config.toml
image_size = 48
horizontal_flip = true
conditioning = "none"
objective = "epsilon"
norm = "rmsnorm"
activation = "squared_relu"
mlp_ratio = 2
head_dim = 32
fused_qkv = true
expert_mlp_ratio = 0.25
shared_expert = false
beta2 = 0.99
cautious_weight_decay = true
batch_size = 128
Rows from block 3 of a small image diffusion model, named by matrix and row number. Rows with one number within an expert belong to one neuron, the router's apart. Each number is 50 + 10 x the weight over its row's rms, rounded and kept within 0 to 99. All counts start at 0.
After each expert's rows are labels from the 100 images, of 14976 (inputs lightly noised), where the router gives the expert most weight on average: "responds to" is what is common among them; "lies over" is the class under the peak. Only what is clearly more common there than usual is listed. The data: simulated stained blood smears. In brackets: how many of the 100.
# router: router (model.blocks.3.mlp.router.weight, 64x256), inputs 128-255
# up: expert up (model.blocks.3.mlp.up, 64x64x256), inputs 128-255
# down: expert down (model.blocks.3.mlp.down, 64x256x64, transposed), outputs 128-255

# expert 7
router.7:46 65 62 52 47 54 52 54 45 57 64 48 44 25 56 57 57 62 43 48 65 48 58 44 49 51 34 54 40 43 68 54 33 36 41 48 42 33 66 61 62 50 54 57 58 42 49 40 47 52 55 63 34 23 42 46 59 53 53 50 43 28 39 69 35 46 62 69 55 60 38 47 40 57 48 46 41 53 46 41 46 63 64 47 33 42 51 63 48 60 47 41 57 37 41 56 51 60 46 47 35 52 60 43 37 49 30 43 43 53 53 36 50 47 49 58 54 62 68 41 54 32 53 33 45 34 62 63
up.12:52 45 46 56 47 52 44 52 41 44 64 66 42 79 26 60 62 41 51 67 27 46 37 33 38 52 54 52 41 57 51 15 65 98 40 51 54 66 47 46 46 49 51 37 56 67 36 51 50 58 50 45 51 46 44 50 54 50 45 35 40 56 53 33 47 54 44 32 48 49 43 45 43 60 53 52 52 40 32 58 69 39 39 38 54 56 57 41 46 44 35 62 45 64 58 35 29 51 47 54 38 53 48 62 58 47 38 54 45 56 43 55 68 30 43 44 53 54 48 49 61 61 41 58 57 58 44 39
down.12:47 52 59 38 56 66 57 39 39 44 37 54 39 43 39 55 63 57 48 49 46 65 59 36 48 53 49 53 47 48 63 57 46 38 63 51 57 41 52 56 31 58 41 48 60 58 46 41 59 40 43 53 57 16 51 51 53 43 69 48 52 54 71 57 33 66 46 65 86 62 54 35 51 27 41 51 47 52 55 58 44 47 58 36 46 50 43 58 51 44 57 57 38 53 39 67 72 43 23 65 43 73 52 45 51 49 61 43 48 49 44 51 57 53 54 47 60 64 78 53 65 39 53 39 39 58 39 50
up.13:62 59 49 40 39 52 62 55 56 31 39 50 65 61 57 41 50 45 42 52 52 44 46 59 53 50 54 54 60 43 40 30 67 60 58 29 38 53 47 60 52 44 56 33 41 64 44 42 36 33 33 60 39 54 37 54 54 71 46 57 55 62 51 63 57 26 51 60 52 62 43 56 56 33 39 32 55 45 45 63 47 57 53 44 56 37 49 59 59 45 58 44 59 69 65 41 51 44 39 61 52 43 58 37 53 51 44 55 38 51 50 45 61 46 59 56 25 52 40 52 50 33 47 54 62 49 57 80
down.13:53 56 61 58 72 53 41 47 51 50 42 65 62 60 54 35 50 58 55 64 54 54 40 43 48 56 64 56 51 59 51 37 38 47 62 62 63 34 59 60 70 51 63 68 59 44 48 58 42 70 46 40 59 36 59 44 55 41 41 45 44 58 65 37 38 45 44 52 50 42 59 66 48 56 38 34 64 58 65 69 33 52 45 56 55 63 46 44 53 52 39 61 24 50 51 41 53 42 55 50 59 43 40 53 40 46 53 30 66 51 56 51 58 47 46 54 39 42 54 55 52 62 53 42 44 42 58 64
responds to: crowded (76); no large cell (71); discs (46)
lies over: small cell (69)

# expert 17
router.17:52 48 59 52 61 63 38 46 50 59 36 58 49 53 39 71 28 47 46 44 57 63 64 73 47 38 67 48 55 52 52 60 44 38 66 41 41 62 49 69 63 36 47 34 41 71 49 50 59 37 53 59 44 50 65 47 68 42 29 44 58 43 54 64 33 45 48 43 56 57 55 50 55 41 49 53 51 53 35 58 57 65 42 35 49 30 52 44 53 39 58 46 53 55 60 59 59 48 61 50 64 56 53 37 49 43 45 59 61 44 70 54 58 40 48 55 42 46 43 48 36 56 53 40 35 62 47 60
up.0:51 52 51 45 64 42 48 54 41 59 53 68 81 54 55 40 36 52 58 51 49 47 47 41 48 42 68 48 57 41 46 54 42 40 54 48 41 52 35 39 32 51 40 42 58 47 39 63 39 54 43 51 61 39 53 58 40 75 49 63 41 43 53 50 50 49 47 33 43 64 57 52 37 64 58 70 47 55 62 58 52 58 41 58 56 56 49 55 42 49 48 50 52 51 46 59 54 69 42 55 44 55 38 38 48 66 35 42 42 64 58 44 51 49 56 42 62 48 36 50 50 57 41 60 46 51 49 23
down.0:56 36 65 60 62 38 58 54 52 57 57 70 55 49 62 51 48 49 66 46 61 56 36 45 51 52 49 67 43 45 29 42 45 71 50 38 56 59 47 48 76 57 43 63 59 38 47 41 47 52 48 52 49 48 57 44 44 33 36 33 24 47 52 62 64 31 36 53 50 51 54 23 41 51 57 33 56 47 46 65 41 46 29 35 54 49 58 64 52 44 54 33 52 55 52 45 57 45 56 58 62 44 53 25 55 54 49 53 51 62 33 35 48 57 53 51 52 58 53 53 44 53 46 54 47 47 38 54
up.1:71 49 35 34 40 61 55 54 48 52 40 52 54 43 42 47 38 46 54 44 53 63 54 43 61 48 47 54 47 64 41 56 35 38 38 34 46 50 44 56 53 61 39 49 42 47 49 28 56 37 40 43 50 28 36 57 45 44 40 52 57 35 69 77 61 44 48 55 56 46 73 56 53 40 47 48 57 46 34 65 59 63 63 43 60 38 49 46 46 47 62 40 49 69 43 52 40 61 63 48 54 52 42 48 61 45 31 55 56 51 51 59 40 48 35 58 57 57 60 57 58 37 43 46 55 42 34 65
down.1:49 43 34 59 53 49 39 64 40 45 52 53 46 58 46 46 43 56 57 52 41 55 69 55 47 40 38 47 53 65 43 54 46 37 44 46 59 36 51 75 36 44 60 36 50 67 48 44 43 48 51 42 35 36 61 42 65 62 56 49 55 39 40 52 40 56 49 60 49 41 55 51 59 45 33 77 53 52 55 63 45 49 42 64 54 53 66 48 55 37 51 34 47 63 33 62 54 45 43 48 35 51 48 39 58 52 31 51 82 44 40 42 51 50 62 47 67 46 21 49 57 33 47 52 53 47 49 51
responds to: kidney-shaped nucleus (96); crowded (89); spiky cells (38)
lies over: nucleus (100)

# expert 9
router.9:47 44 57 33 51 54 42 52 52 64 60 38 67 44 62 59 53 62 62 48 50 35 43 46 51 40 51 24 51 50 47 42 48 43 43 43 37 66 68 47 57 55 36 60 43 57 41 64 41 46 51 51 69 58 44 56 43 41 57 46 44 54 63 63 59 40 30 53 45 57 40 61 43 47 48 40 40 52 63 28 43 43 29 44 48 42 44 52 45 35 52 50 43 39 40 54 48 53 58 56 42 54 42 59 44 24 52 39 48 55 39 58 53 45 57 59 61 46 66 43 46 54 46 44 37 43 49 50
up.0:49 58 31 52 54 49 34 51 51 50 61 37 23 57 42 65 44 54 56 54 38 47 40 29 42 48 37 52 49 53 57 44 56 83 48 47 43 52 41 51 42 47 67 60 59 62 43 44 60 53 64 43 30 33 44 42 45 43 54 33 33 43 56 39 45 48 56 34 67 61 38 43 54 57 48 56 54 45 43 60 51 58 46 44 53 45 52 57 53 50 55 62 49 55 53 52 47 41 53 47 45 46 48 51 50 53 34 61 45 45 33 42 60 55 58 53 59 67 45 50 27 53 51 46 31 48 47 49
down.0:53 43 42 36 46 54 49 46 48 36 55 53 60 54 46 47 48 58 53 22 40 49 53 45 52 57 53 52 43 58 52 58 59 30 53 58 48 52 54 41 47 54 46 36 51 43 57 47 51 29 51 64 57 39 52 43 58 49 52 32 56 45 54 55 30 60 39 60 66 53 52 37 56 38 64 61 62 44 40 46 43 38 43 20 45 49 50 57 62 63 49 37 59 48 61 60 57 42 55 58 49 58 56 55 64 60 56 41 47 46 25 56 67 58 51 67 45 71 48 52 70 46 53 21 41 58 35 27
up.1:57 50 55 50 38 72 52 44 53 47 38 46 48 37 51 50 55 48 45 75 57 56 68 41 58 44 38 51 56 40 26 54 47 37 31 39 44 64 58 44 44 56 55 51 55 30 62 48 39 37 57 41 50 43 50 61 49 57 48 53 44 27 51 51 46 50 44 53 58 49 59 36 37 48 53 45 71 49 42 46 56 60 59 58 48 44 30 44 61 55 51 46 54 49 43 51 64 46 51 37 52 43 33 47 37 43 35 46 45 53 67 70 58 53 60 68 48 47 55 70 41 52 39 52 52 67 67 34
down.1:64 40 39 48 48 28 58 66 47 62 67 42 56 48 51 50 83 46 72 56 46 50 32 69 54 48 72 67 61 56 62 34 39 49 63 52 48 30 67 47 52 60 54 50 61 57 54 44 42 77 66 45 54 37 53 43 15 50 50 40 57 53 58 44 64 64 54 65 45 54 67 47 52 51 53 50 64 57 48 36 57 53 52 35 48 55 36 34 40 58 60 40 48 51 50 47 46 49 61 49 36 58 32 46 52 53 54 42 51 40 48 58 45 46 52 40 32 52 41 37 47 52 60 37 52 53 58 50
responds to: no large cell (49); crescents (44)
lies over: small cell (91)

# expert 13
router.13:46 54 59 59 37 55 51 43 46 50 64 62 41 28 56 55 57 64 52 63 73 57 52 55 49 56 48 54 43 46 69 63 43 44 56 56 43 41 61 65 55 46 52 52 57 47 57 40 39 55 57 57 58 38 53 47 60 56 56 44 42 34 41 70 32 46 68 59 48 66 38 62 59 47 56 39 45 55 50 58 52 59 61 37 34 52 55 65 37 64 39 46 52 39 37 46 48 57 51 68 36 50 57 49 36 45 36 44 46 52 50 54 58 51 32 65 56 44 67 46 51 38 44 37 42 39 66 62
up.0:51 37 63 40 53 54 62 51 56 58 47 57 50 39 46 39 26 46 55 37 53 45 53 60 48 41 31 58 57 57 50 67 69 44 50 26 74 49 35 51 50 42 44 44 34 49 47 50 45 44 35 39 41 40 58 52 53 59 51 55 67 57 53 45 60 48 37 51 47 60 62 39 63 44 55 53 55 60 50 70 50 35 47 55 63 50 47 43 51 42 57 21 69 58 51 43 53 44 47 50 58 48 51 47 65 45 40 56 59 73 62 33 42 44 52 52 49 45 22 54 43 48 48 35 43 60 43 40
down.0:42 36 64 63 48 47 57 51 46 42 55 59 55 49 59 46 51 60 37 64 43 50 38 59 57 59 66 46 46 49 61 38 56 31 50 61 52 61 41 56 48 47 40 47 40 43 61 41 35 48 29 54 43 40 54 62 67 49 63 55 55 61 56 42 46 60 36 48 64 51 47 60 41 52 55 59 42 61 61 74 48 54 62 34 52 44 54 59 55 45 52 48 63 33 41 52 56 46 61 54 52 55 61 55 52 53 57 50 35 55 47 50 52 57 69 49 41 64 62 45 61 45 57 42 51 58 44 29
up.1:38 53 51 50 53 63 62 63 57 69 38 26 39 63 52 44 40 44 45 58 41 53 51 45 65 28 41 36 52 53 38 54 41 43 35 49 49 60 59 42 32 57 38 59 64 69 54 55 56 53 41 45 57 63 61 46 67 25 39 51 70 51 61 38 66 57 47 49 48 35 48 48 59 62 40 50 41 46 53 59 50 51 65 60 43 42 47 35 44 49 64 55 50 46 60 47 46 53 46 65 70 40 42 54 57 40 48 53 56 57 58 38 42 40 56 56 39 54 39 62 15 50 47 48 67 36 48 49
down.1:34 48 30 66 34 36 50 44 48 67 36 41 42 62 39 64 46 34 52 43 53 50 54 45 45 59 58 60 62 45 49 58 38 50 56 43 39 55 53 40 50 61 40 47 44 61 62 61 44 45 44 68 47 56 34 51 44 50 45 47 48 51 50 54 49 59 44 65 68 53 51 47 58 55 60 55 59 30 44 54 45 40 53 31 46 42 54 47 33 44 44 77 57 52 55 50 53 49 66 58 46 53 37 45 53 54 50 66 72 50 48 70 41 54 52 57 58 46 63 57 66 63 56 49 39 44 33 41
responds to: no large cell (70); discs (60)
lies over: small cell (73)

# expert 47
router.47:59 43 35 45 51 50 46 40 57 47 75 54 30 47 47 60 40 43 55 46 61 59 39 68 66 71 61 53 39 46 29 60 51 46 58 38 64 43 29 57 55 60 64 39 56 42 35 42 50 73 58 54 50 50 52 60 53 50 44 36 47 50 47 54 77 57 71 42 46 45 47 55 41 56 68 50 56 55 49 51 51 41 54 36 59 71 55 69 43 37 44 54 50 55 48 62 52 40 32 34 40 58 41 40 53 47 38 38 48 47 53 43 56 48 52 49 53 50 56 51 45 55 50 45 53 66 60 55
up.0:41 48 43 50 58 65 57 46 50 57 43 44 56 43 58 56 37 63 51 57 58 16 48 53 45 57 57 51 53 54 49 45 55 57 70 46 61 51 51 55 30 57 57 46 48 57 50 46 62 33 45 48 55 52 64 67 47 45 54 62 42 44 46 58 48 57 45 61 50 49 61 66 45 36 47 56 45 37 50 54 48 44 24 50 50 48 42 50 67 45 54 51 63 43 50 59 43 55 42 38 55 52 55 62 46 55 60 38 53 64 58 76 52 20 60 41 50 58 39 46 43 62 49 42 48 25 54 50
down.0:47 56 50 57 44 44 33 56 49 42 53 66 48 44 68 41 50 55 42 68 47 40 44 69 48 50 48 59 45 60 43 60 52 55 51 40 66 52 54 70 50 39 52 31 54 55 74 49 58 46 63 48 62 57 53 62 47 41 39 60 55 46 56 58 44 52 45 61 36 56 53 50 44 80 47 41 46 48 56 41 61 46 46 40 50 40 66 53 47 62 40 65 45 51 41 36 48 52 57 48 48 44 52 52 62 54 30 56 40 40 59 51 42 50 48 31 61 52 48 58 68 69 57 31 50 61 63 33
up.1:45 39 56 59 38 44 54 58 42 59 30 57 53 27 36 47 45 44 40 42 40 67 45 49 56 36 49 55 56 45 55 54 44 55 62 49 36 52 43 53 58 46 44 63 44 65 43 43 48 64 50 45 50 54 51 58 61 52 71 44 59 54 56 44 59 57 53 48 58 60 38 61 47 37 50 40 40 62 63 42 45 57 44 37 50 32 53 48 53 57 54 45 56 51 68 55 47 49 33 45 78 63 48 53 56 13 71 50 66 58 61 35 52 34 38 61 31 51 37 44 47 52 49 48 57 48 56 39
down.1:52 41 62 40 38 51 51 37 66 50 47 53 49 66 42 47 48 48 55 49 56 37 65 44 34 60 50 48 52 50 48 56 53 55 53 38 59 72 64 61 47 54 41 45 42 72 46 45 47 34 41 57 53 54 48 59 45 62 67 48 54 37 53 44 66 59 36 52 46 66 54 56 47 48 38 41 43 55 45 48 47 50 45 54 32 37 52 53 51 38 45 34 55 40 62 47 48 40 39 48 77 33 47 42 41 71 64 54 39 60 68 22 53 31 71 40 57 62 69 48 51 44 42 63 48 46 28 48
responds to: kidney-shaped nucleus (100); crowded (65)
lies over: nucleus (73); large cell (27)

# expert 62
router.62:40 51 60 46 67 35 40 48 40 58 63 49 44 45 65 55 56 56 52 54 50 42 53 43 52 46 55 45 36 43 63 66 36 31 58 64 38 32 60 61 55 42 58 56 65 44 58 50 46 68 57 74 46 39 65 55 51 61 66 43 36 50 40 53 33 52 56 52 44 58 47 50 30 55 51 57 43 53 59 33 42 64 59 45 30 51 47 65 41 60 54 40 57 39 35 66 59 48 38 46 33 62 50 44 36 39 54 46 42 41 57 35 60 46 47 52 54 44 60 34 48 56 59 44 54 42 77 63
up.0:54 53 48 31 60 58 62 62 62 40 34 58 55 42 46 51 52 57 70 42 49 54 49 51 67 46 48 38 52 48 44 36 42 67 47 38 42 60 64 55 43 56 35 36 35 51 69 42 44 37 52 46 55 55 55 47 57 22 56 62 57 53 51 46 44 47 44 59 56 43 41 57 70 46 40 58 56 43 41 71 51 57 59 56 42 28 34 60 41 43 50 49 50 55 53 42 52 53 57 45 98 45 36 41 61 41 44 57 45 51 59 35 46 61 55 60 54 56 53 57 56 54 59 53 48 46 47 58
down.0:44 46 57 56 59 37 56 51 53 49 51 37 44 48 50 51 51 59 35 30 38 54 49 47 45 64 53 41 52 49 57 52 52 38 55 65 47 40 61 50 56 45 46 55 36 44 46 54 56 40 45 67 59 51 61 61 52 61 60 39 43 36 55 45 48 57 16 56 40 60 59 38 43 51 50 53 58 38 50 38 58 47 64 48 44 41 54 49 55 66 40 54 55 33 44 50 48 49 63 48 79 57 29 51 56 57 49 39 46 57 47 56 56 72 39 34 38 61 70 47 53 52 54 52 56 65 55 61
up.1:49 47 48 52 45 70 48 44 42 43 47 34 51 59 53 44 37 58 73 67 53 45 50 43 45 47 55 60 56 46 59 60 38 72 62 49 62 66 47 56 54 40 61 50 49 56 53 39 67 52 47 48 50 61 39 47 57 38 58 55 56 35 45 62 63 56 61 58 69 56 53 35 37 50 58 43 51 60 45 40 42 43 51 40 81 42 55 43 59 49 61 63 55 64 60 43 46 68 52 42 53 42 40 55 52 55 48 80 55 53 51 50 43 59 49 47 57 55 52 57 46 41 33 46 46 32 54 49
down.1:51 45 57 40 41 39 45 43 52 48 67 33 50 68 54 47 35 57 42 57 53 59 49 55 52 46 35 50 37 65 44 62 60 21 45 55 53 56 50 46 32 46 56 53 50 61 46 35 58 42 57 39 48 44 54 51 49 31 43 50 45 47 38 59 53 69 49 54 62 55 40 41 57 58 60 59 61 46 44 53 69 43 54 44 65 31 53 32 34 33 31 70 60 43 52 57 44 48 55 39 41 56 46 42 68 56 39 69 44 54 52 49 58 55 61 32 41 63 53 60 60 54 62 55 62 70 45 63
responds to: crowded (78); discs (67); two lobes with orange grains (51)
lies over: small cell (53)

# expert 30
router.30:60 67 36 52 46 58 42 28 47 51 50 47 33 55 38 62 73 47 46 29 49 58 59 40 57 50 53 61 60 41 48 50 61 53 50 48 34 47 59 65 65 47 44 37 53 60 47 53 46 60 61 49 38 49 44 29 45 41 61 52 62 54 51 47 57 39 58 70 47 62 62 47 60 42 42 44 52 48 52 50 50 52 32 77 46 52 52 41 38 58 45 37 25 56 67 39 23 52 43 50 54 43 62 47 49 24 68 58 60 50 35 47 40 57 59 50 55 47 37 54 53 41 42 44 47 59 45 35
up.12:43 41 60 53 58 47 40 46 61 65 52 48 59 25 38 50 63 48 59 45 59 55 52 51 57 27 54 63 43 49 43 54 64 45 58 43 56 47 53 53 51 53 59 41 59 38 49 36 67 51 67 41 26 42 44 51 46 48 42 54 51 41 56 41 69 53 40 52 55 42 62 54 45 48 47 61 42 52 57 56 34 52 44 63 41 43 47 52 39 53 54 61 53 41 44 50 50 52 33 51 43 53 42 54 40 54 44 50 41 43 42 48 41 37 49 46 42 52 47 64 37 44 60 56 43 61 60 17
down.12:30 48 53 38 55 40 52 39 52 38 35 47 44 24 48 47 52 51 56 42 56 39 47 59 44 52 56 58 41 46 33 37 66 56 40 60 47 51 40 48 58 43 55 49 37 60 48 59 29 65 48 58 55 44 62 70 54 51 44 51 40 55 34 39 64 49 60 37 55 50 46 41 42 52 54 68 57 48 68 51 57 74 65 48 64 45 44 44 67 43 67 53 39 45 41 36 42 36 52 47 39 60 69 56 46 37 65 62 51 53 66 49 53 51 55 60 58 30 51 51 58 58 42 57 50 51 47 48
up.13:71 59 50 40 48 59 41 35 55 48 42 32 42 59 50 46 55 46 36 34 53 44 48 94 46 49 44 32 62 49 56 62 48 68 43 38 48 49 52 54 61 54 53 36 58 54 58 61 61 32 48 50 52 62 57 35 57 53 70 47 42 62 45 50 58 22 58 58 43 51 59 26 35 41 43 53 61 45 42 41 48 61 53 47 37 45 51 39 57 53 43 81 33 39 56 37 50 48 37 50 50 49 49 53 52 43 32 40 67 40 37 66 62 49 57 55 47 29 56 59 39 42 49 61 61 57 61 64
down.13:41 66 52 43 28 59 43 49 63 46 47 40 54 50 72 55 50 52 61 42 40 44 53 43 62 63 49 35 54 49 48 36 46 36 69 44 58 44 48 69 53 40 44 49 46 44 56 55 48 45 50 53 40 68 70 39 41 56 49 48 58 57 45 43 48 46 31 54 43 30 57 53 49 56 37 49 42 37 43 84 52 60 47 46 56 45 26 40 50 48 53 72 61 47 47 24 50 45 44 42 42 49 41 59 58 50 62 46 36 39 56 49 68 44 40 62 54 36 49 54 48 33 27 58 48 30 57 58
responds to: crowded (95); no large cell (76); ovals (34)
lies over: small cell (100)

# expert 25
router.25:47 48 53 65 52 64 28 50 44 39 45 54 69 60 49 60 38 65 49 54 62 58 55 72 34 46 38 41 48 36 41 56 53 47 64 75 72 59 40 43 56 39 41 48 41 43 63 60 52 42 66 42 53 63 43 38 48 48 43 28 53 39 32 49 58 41 56 56 54 55 47 44 45 56 54 54 45 58 60 66 68 41 42 36 60 52 45 42 53 54 52 59 69 47 57 39 57 49 60 40 55 54 61 70 51 51 39 57 49 54 57 62 57 44 40 44 64 48 45 47 51 64 58 54 40 82 48 49
up.0:44 55 50 52 34 53 42 57 32 55 58 54 63 52 44 58 63 55 61 26 45 56 54 53 40 47 41 53 48 42 61 37 44 51 55 54 46 51 43 42 53 53 59 59 48 65 32 48 37 58 60 50 33 25 44 37 45 36 32 44 38 26 45 64 41 58 52 45 49 42 42 36 33 56 68 58 24 45 62 28 60 47 42 37 56 63 52 64 55 41 41 48 46 40 51 50 53 66 29 54 40 48 48 50 36 41 50 63 49 52 36 49 52 43 53 46 64 54 35 67 44 29 53 46 54 55 59 38
down.0:45 42 31 67 65 57 53 60 67 41 50 50 45 50 59 43 57 47 40 51 44 28 53 51 39 52 44 54 46 47 57 35 38 38 47 64 52 39 56 44 36 61 62 45 49 57 38 37 31 40 38 58 66 39 46 53 56 67 53 64 61 50 52 39 44 53 47 54 52 52 60 48 60 48 59 42 57 45 52 62 54 40 25 44 54 51 57 52 50 63 47 61 47 38 53 45 67 45 45 58 50 57 52 65 44 50 39 44 31 59 55 41 51 47 43 57 56 47 21 53 48 59 54 51 60 50 51 38
up.1:56 41 47 44 42 52 52 56 48 67 48 50 50 52 35 52 34 49 55 31 58 52 40 49 68 67 29 46 61 64 47 41 43 65 48 50 49 50 55 58 61 66 47 40 43 45 54 37 46 42 44 32 58 75 21 47 70 53 31 54 57 39 45 71 50 43 38 56 84 43 64 38 41 36 47 37 52 44 30 51 57 60 45 50 52 43 48 53 60 48 45 77 63 45 53 62 46 61 62 38 78 50 32 58 58 52 64 46 39 54 60 43 42 46 50 50 56 52 50 61 41 51 52 55 56 64 21 59
down.1:38 39 52 46 62 44 52 45 45 35 44 59 44 45 53 44 64 54 52 57 36 33 55 42 39 70 37 51 40 49 31 50 51 38 49 38 44 47 51 53 39 62 44 52 56 58 51 39 32 53 37 69 50 50 46 50 28 44 42 54 59 42 66 51 43 46 48 28 73 41 38 29 63 36 56 46 41 41 41 58 53 32 37 38 48 55 46 50 46 60 50 53 53 53 40 54 37 57 51 69 50 59 55 47 41 58 57 51 47 64 43 49 45 49 41 36 38 75 42 55 42 75 54 80 50 54 56 41
responds to: kidney-shaped nucleus (100); spiky cells (47)
lies over: large cell (100)